config.yaml
mask_prob: 0.08
beta1: 0.95
shampoo_beta: 0.95
one_sided: true
grad_clip: 1.0
epochs: 149.4
Rows from block 6 of a small self-supervised audio encoder (BEST-RQ), named by matrix and row number. Rows with one number belong to one channel. Each number is 500 + 50 x the weight over its row's rms, rounded and kept within 0 to 999. All counts start at 0. Numbers have three digits each. After the name is the row's rms in percent of the matrix's.
After each channel's rows are labels from the 100 clips, of 14848, where the channel reaches its largest size: "strongest on" is what is common among them. Only what is clearly more common there than usual is listed. The data: short pieces for a synthesised band: melody, chords, bass and drums.
# filt: filter width-3 conv, dilation 2 (model.blocks.6.filt.weight, 192x192x3, each kernel summed), inputs 64-127
# gate: gate width-3 conv, dilation 2 (model.blocks.6.gate.weight, 192x192x3, each kernel summed), inputs 64-127
# out: residual pointwise conv (model.blocks.6.out.weight, 192x192x1, transposed), outputs 64-127

filt.125 104:509542498502531466507513435514533562500477529504565406462444503439512601510531426494488610431528458430527489461507540433469541521420465523489580391465571536498562517486523418441523547533499534
gate.125 101:587530562475474484491533435517536568436484567492525485486478531442505434501547473479422609492461519420594425437585568381520436586504557473557511484545546436511522470542485491502552555544340524
out.125 087:471567535519552509449445511548379531521464518441485435581541467450480523476569496483490441463585473495495475466494558472508613485495532539476430487520581453442454523435543520501525493558518433
strongest on: muffled (low-pass)

filt.117 111:501531601541584530443461490431421528517486452395505529541468461426509524561525528505524551542426577522491573451470469452627445492531520472509481529433580511533577554520490467546490542619549438
gate.117 111:477576487402493465424529497480420466479459456549582557505524454502482458554458505497491508519452507546434528520588558516512480426566478540440489457601399484507456534549476433578494426496552496
out.117 091:423471502561499506461578553526421512580546471497539505502463472451503549476487536440374467493500528498403501530546493434551556441533567499442474567516508584533509422434510533497524576527488472
strongest on: clipping; text has "clipped"; text has "noise"; tempo: 160 to 170 bpm

filt.27 102:507522490479571461507487440460528511522544586524579559522473551508455407386591512638500480474508418465389562539454479489466553472507500579483532376550534484474489495518471548486496571401521489
gate.27 110:563515490528443523520589514424562543406572500628485560489531552457537542495548448488463459568457515622446525475497410521493517485618473484506491571493488493496549451500565459529555566471449458
out.27 087:548566565436561456494552443394486466590492509511520455551503413498473415479441563498412440604472497454442520473478451628506473472537502547432507483496442483539480531360484512470524579484570445
strongest on: tempo: 160 to 170 bpm; organ-like

filt.180 096:455500608523605521461514553414545476398468507549628482427557512463475507583502432485503527522444440557511517440383461493486498532563499461522532567454510515511563455426528518559602525519569530
gate.180 082:445494533487483525575575504541499525417586500503565528549576458544361410480525578589435486578431555457517461454528556517628427516516498550505570449521487468528553526534600545621497498517547577
out.180 088:461506568444616502481486491496479585461487507499573544445557526527567533518529482409469586509510523492504523488482541478518526471581445533520468475550581512414535524449517492431475529482498449
strongest on: closed hi-hat; tempo: 130 to 140 bpm

filt.1 079:512525470534482533475577468506506476496487591503459463490527555551511410573474529480520529496538505435470387507613473445356501551444501560518484356586534503447521543487430536501474528426468445
gate.1 093:411547533523528434484433508451510598513531498510484527524482455553452484438564518497484505558504480479491432599524501483544435498501508454552439460481541548532549503500487429561443450515524521
out.1 105:440465505506437506568499454451579434570496482429453484498500508579472490495540493379549502476375499519488594410496468563483454535463422437512427506397427555441516422507522489464563494459456505
strongest on: text has "four"

filt.24 101:328376549545450514457551450478409444468513506451462438449534562461567426530533488482494474491555450435458520463452480511512516486520457551517505497492555474449446520497512389585570549542525584
gate.24 092:536563577477450525449547556609391530506564535453542489514489439565489504490521494506475523575468513529563513501580504576596411526538498538523489506611516561509493493447550568600556443447496452
out.24 102:464489515514507498570496536550484491550496481495442531559533539504566506524532506477467456492560446524472523463422537425588540480476486513419636503548503427472455490383587460505518527512574468
strongest on: tempo: 90 to 100 bpm

filt.19 092:397562482582521428489488550484466486483520478406459522522492404516457470488572491477468442540571579487500506584518455519534407438519497484536507494466436580573548511473525398563569496598506587
gate.19 094:569495499530540429468470551506438525502517443435625518568533460550432398445511551487434511490485502434494511536529480440586473566476567451585496437429484446494490467491499560533589445452504527
out.19 091:509546446518510550571447519438445542569502528518550504445366484519406515429577508499458441460462480514520564502527465348526529460560492495417471496400471464537500469524571452465464500525524476
strongest on: open hi-hat; tempo: 100 to 110 bpm

filt.173 109:585542520491482566464486497521487512467534505508549584466509490529509481569521567485497530567570444387474382433480591531473484435540584512449521535396423501514498488457498599504538445584449477
gate.173 106:585585564488416516462560440518442519480483488526552585338520504467606515503510494496418518534523534507557449421471515491532458464489639497484556567536496505514517550526542604592508501617393523
out.173 094:485603577489558497394534508481447461518545470522540559521504466375450404455545473545584500395552552479458534433488478570476542433433496557531475545491476504544487472529479605513550568581460509
strongest on: muffled (low-pass); tempo: 100 to 110 bpm

filt.115 099:447570513525517499538541387383581396509561589577462524362444532447502564478518457423455494435521526490540535524462517429506529556442368461530475446586474506512475478528454395511504553595448442
gate.115 092:500534527550383517432488527607376568441503429470530462490475605544399443478494542484463512538417539491521467486468498592558499514568595452517491504535481514493526437532505416654625502470515514
out.115 088:508489477484536497451531490429486521539554540504455524449493504410509542550538384446419508533450427512603467546447473479505570562490497506497453516607522418464506451453393479431445553564529524
strongest on: bowed string-like

filt.48 097:507544525487466385517471590531500430418449470588549420489417562497470471511467472561518480373525484507555481386428467443451573523409508434562450467480474516500484560462463570457508427474481531
gate.48 097:452460553507494504507458566453507499467414480549584462507527595503448518508579453548459494466500465506511431426568471519472524525426473493556438444608485460486523542565415477528440524456513634
out.48 088:533447498416474520476482404479427461476505540411520427601551494462473482461550555540521495492459439458506467429506490431503503489528440469462589520468413537499457608494553457478425508477547496
strongest on: kick; drums; closed hi-hat; shaker

filt.75 082:494496521504507536526478540480525466441538492571462443440470416443491540521506539396545470526485516556536613464492444555475523555450465510467448518472589483535567529445463543482475539484524497
gate.75 103:501456556524459695445574540480473545403445605489533530547475551537642476478508463387473474473427443493437528497461413501536456551564571599514399492468520481531526472389456480510626586513472418
out.75 109:420482494569426436317462476579466425447485521536528524514505505508459465520569563466542561502551518490445502518465531463486552578527408517529422546524501482499479484518456552516471577463502392
strongest on: tempo: 160 to 170 bpm

filt.119 090:400562507497514457424551427489464530517517483411481484529479477505440502544483412475552462511484484527580564448613491559447494492514528504429436564618479511471470578507562629564503463481607450
gate.119 093:458583544529500473435486560451373574478519381460454466555534444587384490544491519505439540472495552486525528490537435515513418534510522486617435460581486538454445521538473440606561464556557490
out.119 126:475448460534540472495418515451564548479498485559492457562548548420550429419563470580453490424504523489388427490537474534532502522490476545522585431499399501549468562492509486476535536531516457
strongest on: kick; drums; snare; closed hi-hat

filt.174 090:403476507524567480514451477475477454416474461529491454392438431436476519551476484617594476494485512524467574444431567492497576488529487541474536543450495561536549465435518465412507559501573564
gate.174 102:507498514606477501368393520443406568436526436499531386488441479467520490574442425512568486476477494529483580529459447471577450486541501477555475509412504597518549455458428502579630499506532502
out.174 103:428481442491425515447496529443491512502423503428510562547412507398471544519450496562616521455528482490552462592466485569580496513553531530439500519505474445438505431497467417491524602526495599
strongest on: drum pattern: bossa nova

filt.86 122:511526580490551549452565570499422492540461532436548513483487468443560498589436486477498536498439393523496548505594594505538423516507503475439477443468439464473457479416433528534543460535551501
gate.86 131:523507456435441457421478541487398543434508441538436489531467410547417512486468461547435547468443530499509501550526365527541433485472499478520477491551533492550542627492479466519476521535577523
out.86 109:493523477475519585494482489593509531542481582465561485541507546545430478517554452503530490460572621615499502471457543489534498506552504486602549467419477411364475465471494490555550417462502443
strongest on: vibraphone-like; ride cymbal

filt.8 104:469450511502471434465432410471514522471570581507472472418478537548507475572473468543577598468480498467451604571479524488437567479467484506494516544498478552445513562597537470503493537522450538
gate.8 110:456479571563583636510491518413451506414513479449540576550498485477460545475539476469495508591455571538492492544558474450533526575552520441432495476453566539477560539400496480579523487632529439
out.8 124:440523542503557495465561478535473514501490408515521529461401516529488487587470466527501622513549547466476549383504378567446486487521410598462449445632515522417453563514543510492545507605480486
strongest on: clipping; text has "clipped"

filt.160 089:512522517457489407543513462494486480483474540479511511525556477536492439520471424587547522456450509483487522463511479498535536416553508369471570516580496506495488596604458340485383513419480547
gate.160 088:534546581551524485522531498503449624489601510440515522573453490492483533512616485510498478423457548559484431436523436450508381499485504504564521467595471555605487514379577530593513476400520498
out.160 080:420423590478416512497454500470440442434481465481540568532475435490456547458485536513599550435483559496439453471605355493471392393474464525562432509593552476552535482539465536574498496429522559
strongest on: tempo: 80 to 90 bpm

filt.157 099:458503517528551556402470486444523448544544491485501547508485453541366515413483495508503541556567508500521497498505517498531389513474506535472521501472521455509560545504450475555570367593576498
gate.157 103:538560552541528500508459565473437549504561479510542524602427480435498526433554497539511413533419577567504539514488449515509406551520468456569548558499530468483451455411473515463523568487458512
out.157 104:438451505487563531466524429584512476415463548552483510547557562524540438451529535531492570464477439512503511455464469545508571452384470437536453466585555569508580418421491489516486451547531455
strongest on: snare

filt.72 108:479525527492515576528501474401463494515457544542489633438576546463487492522546484450491569530561503495442500472401470409522460482435449588503485504459585459524522653541467500531478474541566441
gate.72 097:485536550416499446473511499473503621433510518479490456488539569537513596548509464477469466544461464533514562476563462532555486624543538540527417570567551470394413454449426485521524591470456537
out.72 099:439566558499539488534527490519583399617484551462593497528510469523534493451588522404437554551509519565442524571488443475430474465481494486488563519459436494462470610542501458586545466540569577
strongest on: tempo: 150 to 160 bpm; clarinet-like

filt.69 107:485474493458524510499595446456514575503487523539470494489436461416470463341483465430466481561539460576495399494538478562483499556587511530461539568529520505508487451539583462532436529545544431
gate.69 108:488573577538448550390493580470472555426515455468471472520454413515469482504431409513440560480466470476482482456532433597485441568504508554541484454491495517532517543434534452521532452557456489
out.69 102:543468469489590495478542470481431532436494440618514497538362388461529478441445497558442520501477485416467477415467541621418569505438467464615543495479533489487515497571495497481523417530473507
strongest on: tempo: 160 to 170 bpm

filt.4 110:441532504575416488527588500575434494457447532518525476547596535532492499568398452418485520408522510436344531503567468583583572441461527548474504438477463478439558511508532475522577440452477442
gate.4 103:538514529491441528467484645544476535490529405514580469654439540534432421433501422465389429464483581524644524519483477460520454533527460500605503485461505534513516494469472525556563533492573548
out.4 097:526497407508496558409463417546536575448530417464528519436569474580491482484532601538389568461450525581435554489522426527473533461559473580509399616499498535527587460464478415519477494517432422
strongest on: tempo: 120 to 130 bpm

filt.50 114:512578416463458539458533469499476414507491486502439507446596401472547575487452595493415515596468501452440466558534448605483526560524547530537495408464473489404443482552498489471501540465431498
gate.50 108:531628446458532479494448543476465494435503411530534547441500479505436493542482624502364493578488494439486480601513471476555510597563516458576560488506426555436458498418496512502549526560472546
out.50 095:532544492539426504535455448595575366506492423465465569531442489515510424536606460486663441538549563502476553534498426459526509539540578465468514462412476516458496471490447504464471537543427460
strongest on: organ-like

filt.74 101:466493622502552574474543478479450413489421552528418478437518582526529595438540464504530502520499391531519422534509450559404539484505471578473368552444620454506522488400499489541415461479564448
gate.74 098:533555412487533547537479473452538483462570508495552607511522512505457513484511565386427487572461558567498487529519465454530455535546488527500411476534455416547495550475456383505465498510539498
out.74 096:436467540463489514478545519412482511556513468479521370482559518516516523520473466506441592466415420557576525585415498528465478434538551490544514463496537467477491516487551447506389459485565467
strongest on: tempo: 160 to 170 bpm; square lead

filt.134 086:566421475616489504524477463469550455534460518450484614553561591428516475476550371529563441443491590518439504531524501509442565462453467503489545536533510419493419523542479436469433448486518474
gate.134 081:538573500500532555516432566461493478509536414531478571497438444500545440520527488542468416537456587562558489448502470496523398566561528429426548520552475483564483467457508546575483480516494448
out.134 087:572520473577457596504534536464553557491536486415521460499486508479520435626505507514425543467567478469535485512558475449464560466501513512600557514420472476504448532450494382437557519450470473
strongest on: clipping; text has "clipped"

filt.91 110:500524452536520480427419496455478457409471503639569482422514505441623543487484482529523578401487486499519584535435496423490513478492510455468434525475527474499594584506423485502545434512514530
gate.91 102:448533555542516509415582458462476502438514456568620492590527576546509564482523519437473505442441465548452512496498473502488495563555625450475563447569391574465452493534522514564583446544447536
out.91 093:462561553508457478468503476538473472407566462459502538475508467476504611437492545457564553585462458561538552489439422426454524544525375527569456561488522556461560617475495456472496466586548471
strongest on: tempo: 100 to 110 bpm

filt.26 116:525463486536518479483533504505459550499526469535530492401497549473509501508503468499453547456520514443598554521451518416535480503446534508537477523543519457489512562496457504602505424526398569
gate.26 100:449487476488475480624583481562428487459562516471538520555563427538480456459469537431469433489487523451435511530543496533667411574455504489473556484507576464481523482438599562491554559460529553
out.26 088:575452509564523436462425505448492497427517492504451509446504506479476492545490485469472444490566454485528448524542528424511540532464520439497561492510540606527482589427457451518561454522446597
strongest on: tempo: 160 to 170 bpm; tempo: 150 to 160 bpm

filt.147 090:497543493497537436591457521499505494562459438551563531548483509570499553541550450455438462464466490540459529503468468525492494439487560462568564542541452523431425638587477520448452550546454599
gate.147 089:536414657482562591475565576508505452492488478459589597514501475425484511496565403506416573538483541532495465484560517482456430524514531598473472520551515424505633524431477476553542512490511471
out.147 087:465530508499427470474509434474497471460518621464568513564494511513447551606560467467520539458510434540546583521549410495499454476457487516478376525543391565585513516529533491470446473638485479
strongest on: organ-like

filt.66 103:549489414410431468508572445571557553485424499514472541531524580468578556475504524480534545499554546483494446483522486534511538526539553475471465527575463483536416414549486583529377570474439594
gate.66 102:502560493529454376500449581483582525541524440497443553442541517545452506466514572468402494530585566531492436514518516476592491592474512466686449467502506522486586413565436491546459536529410507
out.66 090:473531432526480550497530545529552569508495429420469474520512556541536586488658479489597505494465524546561485478498563470499549504633461520529454498491609486553472507464581567509496559469453511
strongest on: saw pad

filt.89 096:564500535535563475544446440512569477483542590480567460413537483517506491624503523555490475474502446503469527475453529549505568495454508483491570447447430518464436479527532555481520514480427583
gate.89 094:495558527540565530392482574410516552406596503510559534438488513544475464548527503533452497537491548531476419468548541450584452528520510484552535506521434526497473439459520402564587452517497543
out.89 090:461548598549534516469529535423517476537545451493453535549454478529548525476568506608507571551508521493452542476567574581474581528471512527458497434466447423423529380500490534580529508590481390
strongest on: thin (high-pass); tempo: 130 to 140 bpm

filt.52 097:400486437507566393496533463524556564595523582470510488485546523525519550535414534565561355482469475528569521536442516433503610420499509502463554420486448524506482445572539523499512510497498532
gate.52 088:501516502592523479540504549541509590442528546480459474536500499518524560533481522527493400478453548506538424582487533477613480478588532482404485517464445473413430398414476457511564459435407537
out.52 091:447440481525601541509576474473421476606484489447481498487412517520519536492521563520492445542518520591497543553422520528518362428444517491594524526516470533473446538498515554517530472418470396
strongest on: bowed string-like

filt.21 104:521451479524503543498513521521491438492484556515552411479584486524541468551541509465486526507522503582525517477494425528413518562483531500573485463487450475534518535487462520476584414550540495
gate.21 105:467486477441487560478579558516526533505403514465517579540522484471575510457591496405425530588531495507431390506547546492536451535511551540503438493495492405499500521439498588509472529466487516
out.21 115:539488450422458483433568591509428420538577453496491415468519433409515417485516548409445463546473488404511410499501537433476504545516529447586528551523448500460557485388387420477454430499539539
strongest on: tempo: 80 to 90 bpm

filt.7 108:638472475474546519566528553476604516463468481429436580578450531525462418482531467395567454591514482446400457544537517556459521469477491513490467560492466453454416524557465520519426458495419425
gate.7 099:453587490477533587413564530487443520460511511495487489503520442548494546439536497454512468545501584499622443430466479535490438645506529509479508601601551503492425441476517562598572440536459550
out.7 095:617539538483515493512496597381456583500443471490544608519529442504509480455419517475566559514472502440428489563602425489433542447536514582498422536524499455416549411484439523534435485500443474
strongest on: organ-like

filt.107 106:523554466571486493449455568520501556485463406465548453558537543577422484560492491511479530505463575494504447470584487552654501477454551565569433391492496421491547513497493487509510525438584460
gate.107 107:520512545494543568417507509425425450515528520531468500442477407434548546457501522510446420463531513555545426557472464504451414557501493503534553616470528539579401514445533417500510524631354452
out.107 105:503526438490440528524517548567532479497533529483501492462539509479382515489470518458470405406560521418524462474534617538478528463487544501425509477545449549493621530512489488437582606497522516
strongest on: organ-like

filt.56 104:501478545539592567438460536506452395451507587490532420411495452501523552562456602554522507449421495529419615504443487474554458587507510504384552467453502503435516523464442467547551532525526444
gate.56 097:438531544509448463453522581431435515421443443544503462466531551527443531486537465575453527558449543546483460472492468535510474504507585491564450528437572499462564582466539548563505476493525480
out.56 098:558550489533501547430605501523606495534531536447473524512515434373468535576497543548492614503539541475454469499514449513479494526560542548536520578520468603513500482415505559453521479531491485
strongest on: tempo: 160 to 170 bpm; tempo: 150 to 160 bpm

filt.51 097:558503604492553565451492620432466472411480519552528560470589525566487388526517527505550483537444543538519487451561514476480421617463533558502530549563546442473485544414473553506426472602509466
gate.51 122:452571544547503470465524574512506484464436476458529428513592482590517507479443465528498557438489534476442554547568415522516479499376460540623439390501494536439519532422505536511490502435490418
out.51 101:506486558568443558501493535430480484446504559525447536458449554566467426460526534537490545472510530593633433565564518385474498524515535495507493568428499536534516526521521509523510450433582495
strongest on: kick; drums; snare; clap

filt.164 091:411565509472414577621530433516489473439527470458500436530563501483448477490437462437515517451468489503528528508509515450577465507432431459479449503500478474536528593465607576480567468521470547
gate.164 093:539477536538487511448545611555471476448581464476440509576456492482421406470503497482403568523546527439595395477495519437498439526399485527499497501399456492509497521446570519516512411459561490
out.164 122:442481473528453533465428529527439471497610485455536474591502419474510552528540542540481478465550464475535410519532589449493487577423596539427519524517485480575475524482497529384499510477440471
strongest on: kick; drums; clap

filt.175 099:420484499599559564552543522451503486460583596507459495447523543489434521536477504483524473551551606497451453455456532475571482454483446635458517500533476404514512450453541425519544427487487457
gate.175 098:508600575391554478374375562522433513485551466521532511546488438492479521544495599532462572591386547573499538534434486552574442633489521442582488459474563573510498534535504463546518563593505479
out.175 091:486492436599590472445465501435581493507540591515554565532538523561556461506542432403488519597495518541528461413522552569562482445458547528469411510613512432483437437480530528607533420474489603
strongest on: organ-like

filt.124 091:480568438461405439442455525557507545527562553518441432437583545484440443579482512506498533474534482502525436536421564526519541523634596490517503461448450509544538453591565546469491555399439577
gate.124 108:504439531488401492487535489531441515431469450551461505338576464494514496580482537533511544604489518526461510422475466553581489565460524589511484554418569502477484483424615548646593502520514473
out.124 108:483569471567509569481468446534405489432455462474485476461462490476533545522590513414491502446460507492467562458553599668582563427499450406512568526455544558611543476516475455567525511533473504
strongest on: muffled (low-pass)

filt.140 077:498437509590513532598581503452511426377513456525491487498460503500541558401403475486593451479473532407474480419407508410513486461546469498495529520460448459505499533433428425502511416486541493
gate.140 083:558517475566544521432510525532425515429442525513513578500484499480466476419536440536524450539478567514584488469511446406564425499551513413541589544462502482500508514447462502557542410501530443
out.140 089:579471377601464494536494485418400512486492553458554486478496511422434448492539469460506457493465496467503479530533381435533469464461552508472548535523420318404536419509466472529498456478479473
strongest on: tempo: 110 to 120 bpm

filt.81 103:598528451420502506490499468512581458465467508495534542584529520523399476646538514512538503477468473498470535539552569473485518545540539472560611452618402477464522533580467468479517544458467577
gate.81 093:531466550414517501417443558500517495453496461496578533547455463475459533499501506549428493569520512510471532455551547450545467574505467451469540479560351480495576483444540477576604552457515541
out.81 096:448593525442446468425451437480506506523404442470445541567430492527460498481478461530524523558557487524474535438530593482458452568550517507462486449518443504474562560556476517448387547566528527
strongest on: open hi-hat

filt.47 136:504492529410478504515428536630457472520485607510482431554457440525458526534429479522492507434499554561514538538456636428520549468455507493506498410527482551542601520538590511496488521539505550
gate.47 110:494499617542509449547517566414553528454522470555426409516444520500451505516486430457459482443471514555494488449600509543454460562514462471485508465588491517531425435558534438519526582517447505
out.47 089:431624504439502530471522505589583498488587462486432545484517536441525515526497504542516516490436583537493587537626513490562572482432499397410566525608534513544443518468574493494492497550475523
strongest on: muffled (low-pass)

filt.16 073:548507457510620545486556506501478507522447532432537542544475530612505455491464527447472510407454517533481513582496456520537483485493507626561546535483397504543546506490522451469460429498425460
gate.16 095:537544569516502622540534598473475487451568412497547529554506459534534482482567504507437526516465555522587424522512443521579451542418440592535452450503550512436608520333453468593500584527492431
out.16 108:569555428647440557489583478569570476498509557536524446510501551511516503559516560504525478466432493528522557583452478565507450512565509597384506513515486510607512436406465502484417523495516510
strongest on: muffled (low-pass)

filt.85 096:517493442537583507556538555447551425458515445526485567484490479472436451526534510433507632579488566473600438516542510496511506503489540562554519488595523460523478500444541416532478417505457475
gate.85 101:517480500496517404394427601492429552423598470476541517517497509486422449449556539569433510505511493490538446558552449480407520513597556486501508588471513503496534478456484508539495497514495524
out.85 080:555515442508482489480485509544533562501581504486498531501501467476523512456413400563466539537430551461475416511513483489571558544396460544536428497607514450439516532582411503545522456401591512
strongest on: clipping; text has "clipped"

filt.9 113:504473513455549544543508481407552481462515627508552591478563467427505494557599428483492530532570546489520582434515470507516483513515468517450456504539563485521469630519430444539439469548513467
gate.9 113:479473534548495456444463492505489490550640428491484529494507519559445540500503522569446423512468539512466350524537536538526470555536550512532552490512456549520454409574563519558553527540482515
out.9 091:415494504481589548476466533488423489569497553506481545536560453511438488445525417541509521453475543546636444522472463542460527507488545487547487493453453494461542569492431500525494461541467446
strongest on: vibraphone-like

filt.57 120:516542528476485529468480432528433484376495567413481487425514502488464516493532555464525482515563496414493548507441534509414440436373505507517509595474457543487501512519530495537491481481564461
gate.57 097:488444517508481557424556561378484423524505471610486520541581527534522408505585514580510567497381516616459471505475491553536531568385498522514450476471534532475487495455452575516544516541481552
out.57 103:470442477483498496538489470456470537457494591479538525532473341433539536501549531555471521471467534514517617502454546558440487471465477472469462511449514589458477422412441503480502473461545485
strongest on: tempo: 150 to 160 bpm

filt.161 105:558572481552558539410462503451454512670490475524447561463401479427487510483522571529514483541523567461506427472463442445595462547529596477527521511336507554575516504502449569534536442546419453
gate.161 092:500530565487451494376508604445395506447568462502470530454517505552425493582526556545491497502444538509501447551463542521577417554493471513493578535559501497489511593449512423584582446567507473
out.161 106:546450565533487535473508491482460506488508429593506534540441507454573451381535484488534457380630561445441404504481447482462534579427540417480512496563497653532519422437518588456447475573555433
strongest on: bass guitar-like; tempo: 120 to 130 bpm

filt.2 102:464620508526486444449462520476499633504533537497562510471549536425506503547616515504458567535544529517481480521508454519500483485461488513451417526454460504395486573472563608460521508490502518
gate.2 090:536488557534500479462456534515428493401544533384563562473432413545437563561396475474493521487479569464440450471509534503624515445514510526534510442513498522537609466477524401590609472537484482
out.2 096:497531509589428455466436486542473494577513493499584651602535592538522522571521468478540516498508520509482556503581539454527495527476594498403457551530528513543550601504450526478535485542504521
strongest on: closed hi-hat; thin (high-pass); bowed string-like

filt.127 106:419507406456518421433541571422502512454468532499467414481455521491473548483420577486445424470563487534559500588476437545451583519532500525522428471519520502471492556517403513496522525617580473
gate.127 091:542496558508472481506556461523473556425495522476580469423514524502524559449450433554485474483495546466509488489500463466557459566518600472475554458530561470503525540541563519665549481425426614
out.127 085:389499396502471484550506510496510519499408460493352496547533479506476502526531611537540578513530554518373613497433545480497473496466505526450426512513457534495428534548570492537485471509460503
strongest on: tempo: 80 to 90 bpm

filt.55 108:497458563572550503577493460546539456502485450469572499434548426489479569529565422527440435488529510511498507482500485510487545530542559451524499537398566574552648465466512490501535531560366479
gate.55 112:537603542491464529387480472446401532425574457555550590431558523472483604514479465482479497527414555492458545460511473523581447561520537473462505470545541562469528558487565511606568502560428495
out.55 100:508425485524479539511490465567546530484450513536465491547517507451523472466356494442522582541482461480477428452495457484440488574607483446528478579516531548518523406438475590573544476604461494
strongest on: tempo: 80 to 90 bpm

filt.138 095:567443418527526452561480602518493349465451433552539492502389527580613510572484528464561480480502498496462473457463506510470596427533536457464520489423493539490510470511459389412489522452461550
gate.138 089:409435539532524457515476579498439530416460463462550511590400535540506429516413457450511528475540476558500582562467455528537534485411417565455473501404516487450555537542483490534540426583530501
out.138 083:516415433531562508435594483416421494473515523463483515521463461577479505422489473519515409471517495501516541448524442539497500429395478528477395543467407447452514521529478489489583396483475552
strongest on: tempo: 160 to 170 bpm

filt.71 099:511467442542429587496491516511504431473543471464446459524444544577401550516565543520473454442401525508495528517498519463491579586405540462521491423474438508578466553470520533499523487506529489
gate.71 113:519450576570469515446523566461450408419507474458555512568539471574566421528466559579449545454421593472485446540543458470549421559352480525535491373512510506507519540434511555542523467487504422
out.71 121:465479508612454499454553386448525514471573555497472542616483426436486551520498425568638514384389602451478515491469574515521371491559531544463434480351430472450497493590465495523428563541560582
strongest on: kick; drums; snare; shaker

filt.23 120:515506542520482443536522420486480444424425541575519532294536494534576612540528469506488516486428483522499562484536490470521497537472535496544539542469494518534523503520482459502524612536439502
gate.23 112:528649537436518541526538472448537613575571528452403506607475435446481480441459469459427442552567561515570386474491503448550398567426509551517507450520552493582482518515514473567472545535488479
out.23 105:513455541481532479531506536442534515437356521512531534476525424495514482463509558555586542400479449482417518499506522492531525509546584508499526432480532621502552513479561507577554433457503471
strongest on: closed hi-hat

filt.87 096:523474503441479559509570451497465455465469621481486472518582593584519439428454499480517528440514423496486545531539482488424425521445564538434505517528448554460392551445457466516534477490437537
gate.87 108:491453569584481481465486570490439589450528448465609591465595460579483476531444573418487589477461526447421441506598440426605498546503600516567426440536538565458527442417506495561579545503500506
out.87 111:545430495551495520512531541529457533378442550504412486436504460442522452496488491548579508487450459459553441498519496457465481461511461520562549471537480436422462568534562472540555476486450594
strongest on: snare

filt.25 112:510488478476480493449539518503486462452481529533461587453499599503541451457499432476414463552462491507530429435543521538599525542657585519418499410470484445523539523549541529529519557502428529
gate.25 095:476468487507438579518500540488496456545542448513550468630584466504581383498507538393455557484473555579459410528529462512577479489593512573565424431514535484481560500453435556516522489527525475
out.25 096:396552486524550502507539538518496449569483385555499551542569499490459534477522452510512517533417673461477425513563537541495484510502564511528618530430528543543414428502490558466647549446555541
strongest on: tempo: 90 to 100 bpm

filt.122 101:501451482453499473607590451538523503448473430538613573537543599514482528490508470590499508581439496533436527481496485449536588464523493443391453529510466456476517498462513489446538501447531513
gate.122 078:491508553517542499510534509551397448469494525496637447490489532540420577361491584584463521493501573481541564528492463535610423583507447613482566491531553502521603456556519538608529517527483508
out.122 090:495388459542474524462504467563500483455530500559605530540563544503582554461534498405429541503553471458546589505518493608583530503509551493611495546535463394480430445456529474482456555407515496
strongest on: closed hi-hat; tempo: 130 to 140 bpm

filt.111 099:479424516457558543540551530382540437508422469555470546496594410471527455374436494500408430596395542615549504507542455506470503588531577455483412560541505466431430517379450512542495501491472463
gate.111 085:547579528530518558469439556522442572443505478484579516501447647521542547501574489509515582458434515404459535416496569335520504513540482516622598502496467512530565515477524448526529499484537536
out.111 086:458347445499489496513543454462527475502473474492409500510513490381533435546494470529510477536568495545492494494470468539537474456504479499505431468575556572501420428563582439450490552505602406
strongest on: tempo: 110 to 120 bpm